python train.py --model="contrastive image-text model" --train_examples=145000 --horizontal_flip=true --tokenizer="word" --encoder_parallel_block=false --encoder_inner_norm=false --encoder_conv_stem=true --text_encoder_layers=10 --text_encoder_activation="swiglu" --text_encoder_dropout=0.1 --init="kaiming_normal" --max_grad_norm=1.0 --warmup_steps=170
Rows from block 4 of the image encoder of a small contrastive image-text model, named by matrix and row number. Rows with one number belong to one neuron. Each number is 500 + 40 x the weight over its row's rms, rounded and kept within 0 to 999. All counts start at 0. Numbers have three digits each. After the name is the row's rms in percent of the matrix's.
After each neuron's rows are labels from the 100 images, of 14976, where the neuron reaches its highest value: "strongest on" is what is common among them; "colour at peak" is the nearest of a few named colours to the mean colour under the peak. Only what is clearly more common there than usual is listed. The data: rendered dice on a table. In brackets: how many of the 100.
# fc1: MLP up (encoder.blocks.4.mlp.fc1.weight, 576x192), inputs 0-95
# fc2: MLP down (encoder.blocks.4.mlp.fc2.weight, 192x576, transposed), outputs 0-95

fc1.204 144:488563438527406468544472526472572528528569449503534444460556519495483485488496506511499504542468516535539584486475518483523444473468443444528496496507480524510532488517480565496584485457495552518577464550479494545538523523514511474504451455446463544447486529570461568441459482475479569455
fc2.204 143:472496540490592495542526473537563533473469529478499563572494507494488494449476574472518437520511525522572506529468538513452498543488509513570514454557488438444506520523508453448532544555517557394494474522425539493473474466499490473514486450547468555498495448574522486521513511505551544462
strongest on: brown die (100); dice: three (68)
colour at peak: brown (67)

fc1.357 093:489505425508566526440443548399529493487549471429504547523428507481410463513465499518406526590470513480510445510510460543482535507500505490501478483457540511529477518517522488490549536471499471563471436468513483439543521519492525490507512508456492528483458565464517545467575500408437471399
fc2.357 097:421551572489503519530476505529518574590485508532431530477541539522559563497508485505538468425509456503505543562485557486553506511535470437464450506509484507487481485464543477451438540505495550506522545514481521438468491485457462444451468465495523496582434469468494425522445511485488555491
strongest on: one on top (98); pink die (69); total: 1 (26)
colour at peak: pink (62)

fc1.120 089:493466499410475518385465478510481456480478549504537488545542531451514467470524516445441491459529540483474542526510497513462475481518493592480527446501499447488551527548519532498448484476504551512495489559499541485472473556495427507507491457485504509512482528497493492535404525441527440605
fc2.120 087:578501510504504494480481467523528499482392548440569518494518467474513471509552538557529499519465516404492523487485535550537495517440528489482511438556447463497530539434520466506508456473535534538493482491536501497491623589518493578545530561495549489533521454509495468628519549471450528428
strongest on: one on top (71); orange die (44); yellow die (41)
colour at peak: orange (36); yellow (30)

fc1.219 167:502514475474435537479504471491531476472557535495594531489445450540428561554529499514454534500468512444492469468493515423579489493544448500585531547456531511520400597548558585488459612508459528396520532492507484509563486500458469479493410467514483481518485508530477454461537551467475477466
fc2.219 137:475553481451459532426544495501497493478502498542518484556434494497512538530479477479499528491505532552528428415555446532583500488509474454543441508495502499576421551566509528485468520506523542445502532480492461497518524475491482408516486474515448523516506521540537470494516488489505509426
strongest on: teal die (100)
colour at peak: green (87)

fc1.161 059:512530543447504476448488509529466474506517451461537526555587509485452425508458580497479443513558504527504412490480549507551443567527482525460508499421571424504502500524520461537418486566465523469568491457516458533485502507475464516562517434516496522510481488528563568436500502478469542496
fc2.161 056:438480491527448473498546526472564486463467477468522591577488449475532573492524500481543491524487545482517496492469412456464514459480498525535489486485526548458496538520582496444513505441501571449558472588460473463498555441627471489474568533461481453535491598450499497458487482462456486481
strongest on: green die (100)
colour at peak: green (45)

fc1.43 103:497493426455500535384522465477480517513539493475469498486463517496457463568535516514561463460465514486527529465557504495522433538554454509435503557442494498475512522516498544522486535498484544429507544495501489488458530542435511454523517504553492445496508510552497472465498508494431484472
fc2.43 094:559486564489443522537449526481516429466527474521540501518520441547480506533469478538555496515533515501451479465532448461537488527496426485518519509486474469505462469565550580566497528499506480471520586506485439501558478438566476482491458547528480489476509536410492465399548508531451510516
strongest on: teal die (100)
colour at peak: green (58)

fc1.321 089:430577441555451506468541433558521489509514487475537537474573556439499457519471522475431568539461494451472452479548529488562428490436505468515493488498510443529589564507462431490488505550529475548523546547554514482543530481454503487505521524593483490485505489511471458527470510500558525463
fc2.321 091:487474545498570526490467539480506445519446475488574512512498538467505514530516508430507502427525488485479459498441483452530531503487588521546524482483528565505483456518525506490476463537567495497487508457442482459449524516540535526537474515477479398537571528487523445475537467489504530492
strongest on: one on top (82); teal die (50)
colour at peak: cyan (32)

fc1.73 089:471414485545543558515455456484544538542541454450522559505469436475488577576449466504526527458515531513460496428517525535531461490430483504502506500508525519432597502587507473485553535487570444512488504532563501568555580512518465487549468494490527517506527467564522541488461532483540493512
fc2.73 092:490486512558536547463523462517436510479405537575458528458484543536539497503464508527510435560496436520399486604416485516536484507605578485563510476487445534449506568570443522537500437577498485464491405508490463521527470459498488517515514504556459539499533562472451478504443464423426420542
strongest on: brown die (94); dice: three (67)
colour at peak: brown (68)

fc1.520 109:523539469506502522506470537523476449578480487492539558559491554508512471535518429429533512533516520447508573470469544454541408460456495509517499495498507489423485451468492466500510525470451499476461574506525502557483502533513499523395465473499477529516499495556535492526514446529557438499
fc2.520 113:516586461483481499547541470518478484498485517533510493454506520538525458538511485498480441521520512575443473566532490508517514518493551463509484462457428461588568466455452501414457543488514476407551478572469535466474547394480473482472518466480432515467561555502538499518495536491523493478
strongest on: white die (100)
colour at peak: grey (47); pink (31)

fc1.179 097:529492471537496548497574529541487471510519535464505506519478545583523510492425488463528449470464500482420463516429498476464505417515481619510486445455554489502578487534504435471448527466580460494485519527527565542438479489512482430475539500475556489515540497502481567506451531532503488427
fc2.179 106:510464529472508506512499506442435391486489506512487445486471503505465520465482513520530464500552519512522579496524447592444519535546496465539519571542524482518508451444501526594552412485440522478522476456503521564519496460529508468501508543505470530440409501488539461450546596514433440589
strongest on: white die (93)
colour at peak: grey (37); pink (30)

fc1.383 130:544478460470480455435464470499509489513523541450510494507410505405490431411524475426414474523481473472484481482496522534428487504452495498487477495491461453543515532500584457530511450524527482534508486527481517495572482464475508534502540518501485473473504472503533559493447508525484565584
fc2.383 115:529495481542467554541472537548445478476489465507561488518449393543501516505485470533474444512561506487540522522422427513533435547546562459424473464545498509514547531529532472461488510456492453462480543473562442586491457490471455495515510447490481501566526501461522493582515526436543456505
strongest on: red die (95); six on top (72); dice: three (67)
colour at peak: red (43)

fc1.474 093:501500524521470538508485538436566448509564506540503507566500462380478452505489469459486535415513589507522482489538487506432487473532511527425502514581561478512439539499546529496471608515477492515457509501515500438516494526500487470451488505558509530509487504513540450542552496558511490494
fc2.474 094:433504439554500471471466519568470551546496510553499453501496558493414523511495455518567464550515432510500435459555409427490480494491478591543514418513503391562515512473508538449456492476523450527541441539469521471496513490551439488519452507509483501496599501428517597426491472576437548493
strongest on: teal die (100); dice: three (87)
colour at peak: green (76)

fc1.266 128:511478478530421498476487510509419506491467534440478485473650531412500465506518500488502486499493514440571471478506463444578418454474545478509474480512524476458600475479463507476574522545540488582484514491527478523558538499474479480476468489480477460521491457471478462520490537521594503506
fc2.266 119:468491535538466506497546551532481527501517464535539508520515557432554534440511581443507526466492522471500486471418534530479532479523466523489500499487515562538524532569469529497435462555413528543528466544451452545493505543544496448513499546501475480484541599542427569534493520516489542513
strongest on: brown die (100); dice: three (64)
colour at peak: brown (74)

fc1.484 151:601463461513448536548505433461459402515534482536493511462426535491515454568483501481449529482518516476495476495480557455567514503490482547476470495448450457510495384487456484498469604532497504522489579458555497529558509480513457503499469471470515517474509518542518515475465494503537448471
fc2.484 130:582528503474494493546449462478528481524484483524468507476516458497527511454537459484454530527515560433464500458591478564528471459507462625561503434455554465459446509532438389472558515575512453476507531572495533488519495469582546460506546519447483508443475480502494541445497466510453451473
strongest on: white die (100)
colour at peak: grey (58); pink (27)

fc1.143 096:491549547524464491469542442457483499580541457462528567444520507501489522468529503428470444483534477524431497529386502527492542520489561476484445418501535456540538509472487516556530506568526476435528582447522496473525504445507518444535502575483419517566509401523431517397494522486461496555
fc2.143 097:560414519547445442489503464497538497422522484481481530480511503536486508533482513495484467511548548503491456479554512514514463460506467530499450485516499579531562472536511469475491527464521585558472514583559484513502483521467399458553555517467556536505485542537418539511539483463473564477
strongest on: three on top (97); yellow die (48)
colour at peak: yellow (43)

fc1.202 074:444515448471554457478438495445510579460551467562518515456501536510483537490488537451464451563481470455458457459438535536551485465477514493520470420536522516542501484543465524524461466565452514554550472506608568489448450586511505507493459478446511440527380503488507533538461508523510452477
fc2.202 078:523525528502489518503528502488462521556492506439484450406603571451477418542488471460438474504483475523544541498491481464548482520483526497439508505561507486492485499472433440597474503560550534522500474515479448576492501509442515508558582494491536516498538496424419552536563514396468515509
strongest on: green die (100); two on top (76); dice: three (61)
colour at peak: green (95)

fc1.241 099:498421546517470548443464523437510559463517503535522478478461461443503508446455499521541503493521535511520431523487478475483505435557447598443515480448533491409455465498547546500571521506476481561528518534508447467528508532459443463457441461445394505464441574523473588505471543467518532583
fc2.241 104:444521433558495489480499477500476533414430438527461472506455580503520434458467505491470494512484518562478522482541434476546432468544543434450470514529448519495554540592516501546509509475555562453490517446454509454479511529550478535486525528490499553489560529434501542486533458476552520456
strongest on: brown die (100)
colour at peak: brown (70)

fc1.112 102:517587504539548488431439547475472460372495502490471489439601509521484515418430494465504503455556513447477500478474483517497531557535481448493519552496533493536451480483536477484558518550541538467533497541522471554495481529505490499427511512525450502479542563488526487462506553501488473531
fc2.112 098:535414470454535506542532508505534513568503476561507578515496458468458470536527578471497438519478514462510462415509590484543463496434468517470474507518477498465471502435464460530443499502483507526492440496432541458473502511524463525600477487565534528458528455580497529517465531498474471470
strongest on: green die (100); five on top (75)
colour at peak: green (99)

fc1.376 093:527539471473560471496571516500482552470514471508531472500490518509450489521525533471526480508478459440485474509517480491439600488512502456477492448496489533520465526498437478448518460508397518501547496534488472506513505524469548486393498525515516437541532497506519503471498552402542429470
fc2.376 092:535403410441555533567583538565476597442496490526517561513510509448564440483481437452507479537473529436549547533484577465433463519471508512541551469537576445506469524455497504584525500489530498448492493469468549517509494560545507566510451488494484462533535478532469477436406490519475476466
strongest on: orange die (57); pink die (34)
colour at peak: brown (83)

fc1.57 082:545568445507545543511536467580604543479506458478493472569452488548554541509574521555549539470522551474458488559523478538517550505470557563442434473487515527502556513548506500529518503527475422548433440461466415526482487548436427467545501483446460485544502527481489522451444522586486471452
fc2.57 076:517463475418448484504503520532450444562491474600539629439492529428430523460492459517464488470422457525533509464447563546500452536524529435554523453471445536463529469487481473509502571489423524530515475504519457429498505435529552492558477554481510427541497491482540480496494456521448543437
strongest on: one on top (86); blue die (85)
colour at peak: blue (84)

fc1.81 102:539583476585521483490548509462503474510480533546531553499545525510434501481487561433527618543462537503491463471449564542554484514503455481427484489473533525470501538435462453453511473498493480528547546531558554439505518490450569518494517526526460527509547435501524535518470527583473553502
fc2.81 100:548517485435494495438536496487532524458476503428468452445519500507473417467512515517537473526504505525524495516559437476456427416510563521524497495525497481551521511541439512531529493534556520540528449480436459472468462500482503540458446494457600475497497449597488448527506532536462454529
strongest on: three on top (94); dice: three (64); one on top (62)
colour at peak: green (27)

fc1.237 083:431525462441525565436488469547460483529549529429504571506608528454446523528508481523475566502575505502474466481496437530518424576460439497440585538502460459527580577569474497537394465443485508438508529547490459523468501504489547465571516507503504512480435547464558497540543522413469568524
fc2.237 088:491506507451452546467522492572564440451455470526484515508525478431503508547482452579483592501482523424475472554434550492520498449471482459496543509470447506448498487531507512543528509465476523486500500442508485523513531550530431517435552515524540582467502517439508463481542526501483475528
strongest on: blue die (77)
colour at peak: blue (35)

fc1.386 099:468559535463510504524478497478506467581460521487448509538517568509497467518555451585416483517519553510527438479529519495482508475466588490537423545475526515532549551498450464498539488467492519451493451516557411513524445479446455433552499619521454423499499456479499536526534506537490460502
fc2.386 099:467474457516552546472562460520495486445475563472507524492473486447510462472521502564534518540562584553493525541477448487446460449458453508487487449554474519497475508482482484414546512518529509555496504516449469507501538476460443413505519428513497554500533494566440516546527518489487563442
strongest on: yellow die (70); three on top (67)
colour at peak: yellow (52)

fc1.428 142:480387553512506545483569550506534520470509490485544568514532522495490478480566431454512416412509464527502460567521492536493455489492533468494462526493450460424429542446514537435469537518496486508499487511412530533431517588542489457518511461496509489378484425536491499481509507513483481498
fc2.428 128:529479520504456501529475497527481483551476458472463545475485522527492514573429530500571560483437511461507510497458542532531525530452518442510475459491446516511532486499476548505503527473499493502488404492457497454523482575511510522540521487550500509541500503530507461430467554537522537587
strongest on: six on top (100); red die (40)
colour at peak: red (31)

fc1.347 082:538463502513540481547539488493470455502470501572500488522576548499517468577549445500468488418542491478431518551521525488495515561491483400528547469468505492511518491477547466496447524492465454472521515492454515570476465572538502532481511526493438552531562472502556399450497518544489549526
fc2.347 095:478548512497507550445451520539455468407513522568558529498502549467505476561489629519531500489512501484517495540514496453591451481503508516457546531499483452419466533533565550484467582462435500520462461479457414465506532607519426473484517527523488474481471524534536482556464505523455451471
strongest on: six on top (99); red die (72); dice: three (66)
colour at peak: red (51)

fc1.234 104:459592428465540538527498511493507526417506535477479549530598482529461603498407497438535488491530449513570500477579504515434546528462530480446571474551536462573508461524479468492541508491473573452468510471547501492432468502530473501451506519442458516542449480423542473480494463522489484446
fc2.234 090:577508481498440457544521453495521574547465422471429481504536561441534486485483556526463494554503544468430565578456439457481607500511498495480506514485516570476485417409504488487549429544479532521570468549565498521565555507534542531514522507446539459479517490437516472504504564530504501557
strongest on: green die (100)
colour at peak: green (84)

fc1.326 102:510450527541472555483550509495533480513479469526475545484550526437520510461465489534539540525495547487464446555483425482547457522471550442467509491489441560502528411498512405548486514469500457498530480540507531510470517508526561529457488551491501500532519473515449542461510480468420504552
fc2.326 100:562477461422531501496516508492491549527534530537440550428476498534413488522469523367439528493535505477503497423448486507490598500463440513494506503524522477526557518522473478468486454470498553534511524471445456507552495479515462485545466386516552499462517507546447461526556531479525490502
strongest on: orange die (99)
colour at peak: brown (56); orange (36)

fc1.497 095:578508469474490506507537533477531466570452489500494536489512558533447505524441482510479493495493516502534558536445436509487530549469528516470536537411482568367525509453563530516595474514532501478527464458568461510525474430472459443484490448511514534393484485572467455503516496498560508437
fc2.497 102:498523517493486484449408588471522453538514534495539502485555477518480461502524486441495451462464478492506451533465505510478581468536498410518422461494478490545442518590467517471527535527476450450524589527481589514548500525492542475537446606511492520516469462475446516485444513419458530493
strongest on: green die (63); white die (36)
colour at peak: green (48)

fc1.79 098:516491452532475505493491545548556450561529453482533492507447514471467435492517501453414446552433543482457468486531421471395469472514486563502500479421491489535458491491486433496555582535509444484545542463491517503520492539542483519409468487453560528504528482558540437564476493472511481429
fc2.79 104:504564510418500550497572472534473470472449560570482459452496577554532461519428508497486483522543545507560557469437508554496507505484535472531512517512492565522576446491457502514468464505474548522531506517505513495512547490496475512480526581483587489535510513476502463499537509458496468530
strongest on: white die (95)
colour at peak: pink (40)

fc1.153 104:467551512475488484466533527534500481486515517489434456518553550527512494491475521565425542439479514449497473536558536525492531542516393495453501501437545501572476499564479488457476521451520501456463535430434503497465470527479429525510586491484461471463436465509440514554492533430526493514
fc2.153 103:508532545529527550512492537531476427442466518519521555538556471408470470497548515482510529519451539481468531519490502497421483477433505472631453537507490498481511499419489519470576460530493504476521510490547501507521521477492516456476531477572463400453558494542540500477521508521511520490
strongest on: white die (58)
colour at peak: grey (41)

fc1.119 183:477508534462504419525463532527519532507529512458537532513526453452424547463516505517470501553499490462518482530509484546562554517486500454474522453452543561466389464497509494541519456531481483495542480499609482525458545509572432468507507513511532551489531409460491539419447509456507502471
fc2.119 132:556550469438568490449505514470517486461510575496476549460530499546436519487521480478490460437532481431567489419538526469512472535412466511507535468461531509547511499543516448531545489519466483500509441533531511524488517525517466453528568511538523487412535434504511521485487530507567489515
strongest on: green die (100)
colour at peak: green (70)

fc1.560 151:430484478593515519488566503548481502476509485524529534586544523431470485465548550531462520564492507543464506499490465527542462545546556578466437494398524515572502516442551565498523518505529500543584574469468516531513461386464482512564475535498511444533519509436472436527590463490514424569
fc2.560 134:474460475524552490473615478524473511541529572453527469505531521451521498530516496457466513516480534425539513474427477498513509513467568478443497514511521501545469470573525503525516528510542541492498547572430508499467453509557508516579490422502517487517453518527511475646521485524514541450
strongest on: three on top (100); dice: three (68); green die (55)
colour at peak: green (58)

fc1.233 067:550510488434436516431456497492495478430509463571517483494525572480499440493478489541480522533464515459491485471462600436475510488470527488423510482456528510554592473565516470370514543459561509442513491492454530501541510549466523501452489499441503497554503484566516447567515489542502505583
fc2.233 067:502495521552592546470486568443549552490447556497429478552485485476508519522587511507537506529461482531483472525552478503437509506526514396507471537463500528502465529548524494469478545461442519454534496502570531458537527496481468458496521554550519511497543443547443516463549518592524490448
strongest on: six on top (71); white die (68)
colour at peak: pink (31)

fc1.188 071:545401416557493425388549454434491554449521465507566487479564454510537536504522532486476542499523559420466420511523513500511507530490528456508537445544500492493481569563519442460538526512472566581500534510495502529457510520510532491506557524443561507439494488539515487480505512534485539489
fc2.188 066:467589520528456452475486541530536452569478520499541458506519400467406508467501473483428528491500492522434440475431566511510527490487513539497494485528514456470410530494574497554526487503490555510519480582558519488473467496484540518520509475435449513488544463465470514508460507568502466484
strongest on: three on top (92); blue die (54); purple die (37)
colour at peak: blue (48); purple (26)

fc1.518 101:493537500515489496576502517538483478539536458480399466426584465467513432519520518509521477520498496515463455476582555465536526547441436483464478533456543447568457507453530521515429474512581497499492526496501529544440523621481478507484520455511446511503563442490492452468428549400486526526
fc2.518 108:503547525527376484493546493479511511480509498530491473490519546455520526456449478471453546442496444504512499482492554461508556497517503466574510573451467521403525538469499468519453417475532474433483481548520477514509459500493522449571466569427545557522560472444453444544524441490477529588
strongest on: green die (92); four on top (60); total: 4 (30); total: 5 (30)
colour at peak: green (92)

fc1.341 086:511516545492514489446485445565456451534463487448456463571481530500490510522446511531478486438458534531407448448482552541467449397472487533549501484528482453510509540558496505507546579489489523473521506552455524536503523544477514497527540508428532447494481575469495457407472516479557497477
fc2.341 093:422477490556519497584501478492453525474496541571578423476509493501525508451490530501502534550452499521481467535530419505507489486532526481469506499465481541469554503542575557504486552540487504477483437490479438563470503501530491533474426475589460468554549529493490539498402512478570437494
strongest on: brown die (94); dice: three (80)
colour at peak: brown (66)

fc1.379 069:465460456477464415465556434532471541464475532511493503461619509525435466458525597536499515492423522486421515503534502496530513521524491479479462470480522405485496436478528498458454564484445491484532478506373512528466545505496530541515550483500427455431473530573541488483463550504529487500
fc2.379 071:439573499542493533579502502451509441424486475479505468463443524384509429420523485525604458497466491490580509462471517428461487511526506492536566516464475500467476537520505520565554558480528475503487534518544467452473510423514476507544560465547684527536545498542493473515530500530517484569
strongest on: three on top (83); orange die (36)
colour at peak: orange (39)

fc1.436 077:494508511495484525506424410579483504435481496555514582506505490460489490503488555563510554579529510439503436429438499497506455452516535475518468420489467522472554540479536490543475523525526516454440485537515473509508496488576512466509518545500420475512442552468470492485508451469482514498
fc2.436 095:483468460531483494477525588539486524439514544485511456470499494510526549429497409520541542519474485576540492543533494557511450488494500544487478492409501504470518519513482508463538523554451535545481480494615507512543508505463507485471429525496545533470478484510517525565591459492485498501
strongest on: brown die (96)
colour at peak: brown (68)

fc1.503 097:491565453523487423521531464447532470454471544543562527526515578528416444493556491551500532559504492506516493489564522442506551462522475579464463507519474513547425552583448484463451489411515493510507506457505489519476483439499457471427447528509499526504556450568528506556458424463480491506
fc2.503 108:562512524511549510543492500500469495559471449472521572534399446383425558499517472565550455503520455464438458499442486514474474474499499482502512508531456478561547561504585538491523481503495557516493518550512536478534519488484511511569492558452477427534458556507510485454525549486473525402
strongest on: three on top (97); teal die (89)
colour at peak: green (64)

fc1.438 106:540496427453515480536582544541546542420449478503549500506473437538481523460514527548413545495498498460481511516505478451482484431511413505460434482460499517459505411463519443465519522499516518404536413528536479504480441508462443546536455517515510522505586518604505466501498526533431504520
fc2.438 104:476576523512537471510563508553517482488572502450450515469484531469530530532493517419544537494440464531506534518490521505448458516443481503537555485502479579516490503453443551527510550476529513483488512521444505523501500545572500509510490486579551469495591520521468490411471436480514500480
strongest on: six on top (100); pink die (61)
colour at peak: pink (30)

fc1.391 085:456418460466506544539492543502516514526480478525519510509421536495439472521486435489437539547430526558477550454540497492568444548437494500455479470457526508487458561531483524476486511585473571441479546464538521468531471491518642432500466547520417557411577558460531511504475519519511543535
fc2.391 082:541528536504451462434512538489539503506491540515493511458612454472469433457499535481554459437541522588536444525468526416518530503498534432561447528500614492486559471523536562423516502463522522473503478567487528461465461524492445561478536493476557461496563434448504524446547499474484599502
strongest on: teal die (100)
colour at peak: green (47); cyan (42)

fc1.544 115:400526500559483467487564380471556515440484499480468460403551477486498528450560532444509469527463506500476543501486456462479527440496485484554448485509468537552554545574478494460516510503536499510476434469453415506500516438441446421457536442400512543497505481446510467467572527429554470488
fc2.544 114:489479430468472489480487534477526592555493463582484576547488439553530412508549459511452488539459542509419428452560455570492439532495529547485473524544465515470575478445527408450527514498402500459482486515512536533477524506478539464451470471455495516498493532476470468509549451465451567496
strongest on: orange die (98)
colour at peak: orange (77)

fc1.519 079:449518519513458461426515478507536496541537619475437501589481536472487504529461439517522436488426501514489498422547564573453522450492511431555480446472519531484530545533480540531558565559517487544477471562521468470564450469524571565522477498484481468523524502517561541453525596441482546457
fc2.519 091:509438495421548487451511558535489511517517501456536487544511394517445459512499487529620508489475507501512521448540422508542549493475536572482537475497440469550475482457485508479509539523483497605485504492492469436531497471458507461478498508501505452431450504480542484510448556530482505465
strongest on: one on top (100); dice: three (90); yellow die (34)
colour at peak: yellow (28)

fc1.131 073:474523480568510458499571521538527534483494508468488509491460478549487529531516571513473480526515453457494513508473456437457513446447539514457521429478453488435529479491461431505467575477466506555450505515448407477482511495464423466550520494459520505461480542502536446413545510443462532551
fc2.131 074:448499496488441504474474506480518582522503478537506494568535557470474526462523490497473484567430544535474515481551487539476525533572443467545460496481511493531468533528519463549520410500536482452529524469551503549512462472537518547499465506410488510554500493446461521554404535548492472535
strongest on: blue die (36)
colour at peak: blue (28)

fc1.172 113:423503466488489479514505527483483519471524520480525456496517470444504464442484574469490527476528533511501433521507505562455517538497499482370495610421459456539613552477496530537577478475474482575485502495536457493497575489489460519543508464489491532472443526499483491462513486490458471480
fc2.172 113:432494475489521475473455571501540499430539481579469557490493495570471537510473536542506461534529517540495494479475479457522495543495461522540471617503438548505469429417530527480565583422492527464506541466566585561466484578424524466512544459480522557539478413527530541489534548487470488498
strongest on: yellow die (99)
colour at peak: yellow (95)

fc1.256 151:375529473408524455473510469553534476546501514598431559580534388466496507508544467526467478530423510485524501461470501531472511494474468508457581500522450603450529536498470423540589491532512552458523475487456529486539520481446476471538473469476455555485532521530466529504508455435515524531
fc2.256 126:463537469555445504488592480531519550541558452458465459503510474486456537519512542478392485496492551426498523464482455538502551508540527443453553482514413550515498546492580499481552467440446560495561517480470517548549522470516527509487503558450532439495483520483486456512590515504539515497
strongest on: orange die (100)
colour at peak: brown (68)

fc1.506 061:524513375500539435475523524504508500517490517496532489508522533534437482563477530485464510478429520504566532496466526517508487456455427525493428490500588509476484536534554505487483530557481430471550483573490531540544530535506513511458468505496562514579520489629483491545489525517447513496
fc2.506 083:484511531427551525419472514482510476468446535452515465556446455549545455497485561537496496506511498443494516514517527442553489511481492496491573510467489480472419488413549516519473555494526500558490516489475488545632467483512503573553553481564528477508537498485480490519477392505464550491
strongest on: red die (63)
colour at peak: red (44)

fc1.78 126:504454485452417419551496505519584529516532436478461424512545484512512491480547458537573542526452474509480419474466544521524446562483547484525505464552541519545513476504510476458427439546442460447472473476458464472448565549546461463450492451457470547482478502536450517547517489495475481517
fc2.78 112:517460519563589490431419524534438498536483526525514558460526478510508497483503482487526507443509433590488503470523494541557475391539539474489515449519439545521520549489503477558470485517456563497457459514503437474487438523484582564461453474517525491465539416491519500494538459435535544497
strongest on: orange die (94); one on top (91)
colour at peak: orange (81)

fc1.155 088:558476449502429530387544477528512528582538486533489451526481508467485475526494551463467570511501467470506476467497440471465537505490579475469474469448464547524531492566473486583491447562451546574485570490492512464520526485424476543543434543533474557495491472469470524495490502519516457542
fc2.155 092:498509529505495550502503510473593465460504523449476536467505544508506549498465449495522449431523541516508527520478507482520531472515482468493535550583458541437555572521528534561507491519495514494451464464462498469526507471480547461427495448512513552433477557468511496486503513488494573502
strongest on: blue die (97); dice: three (87)
colour at peak: blue (67)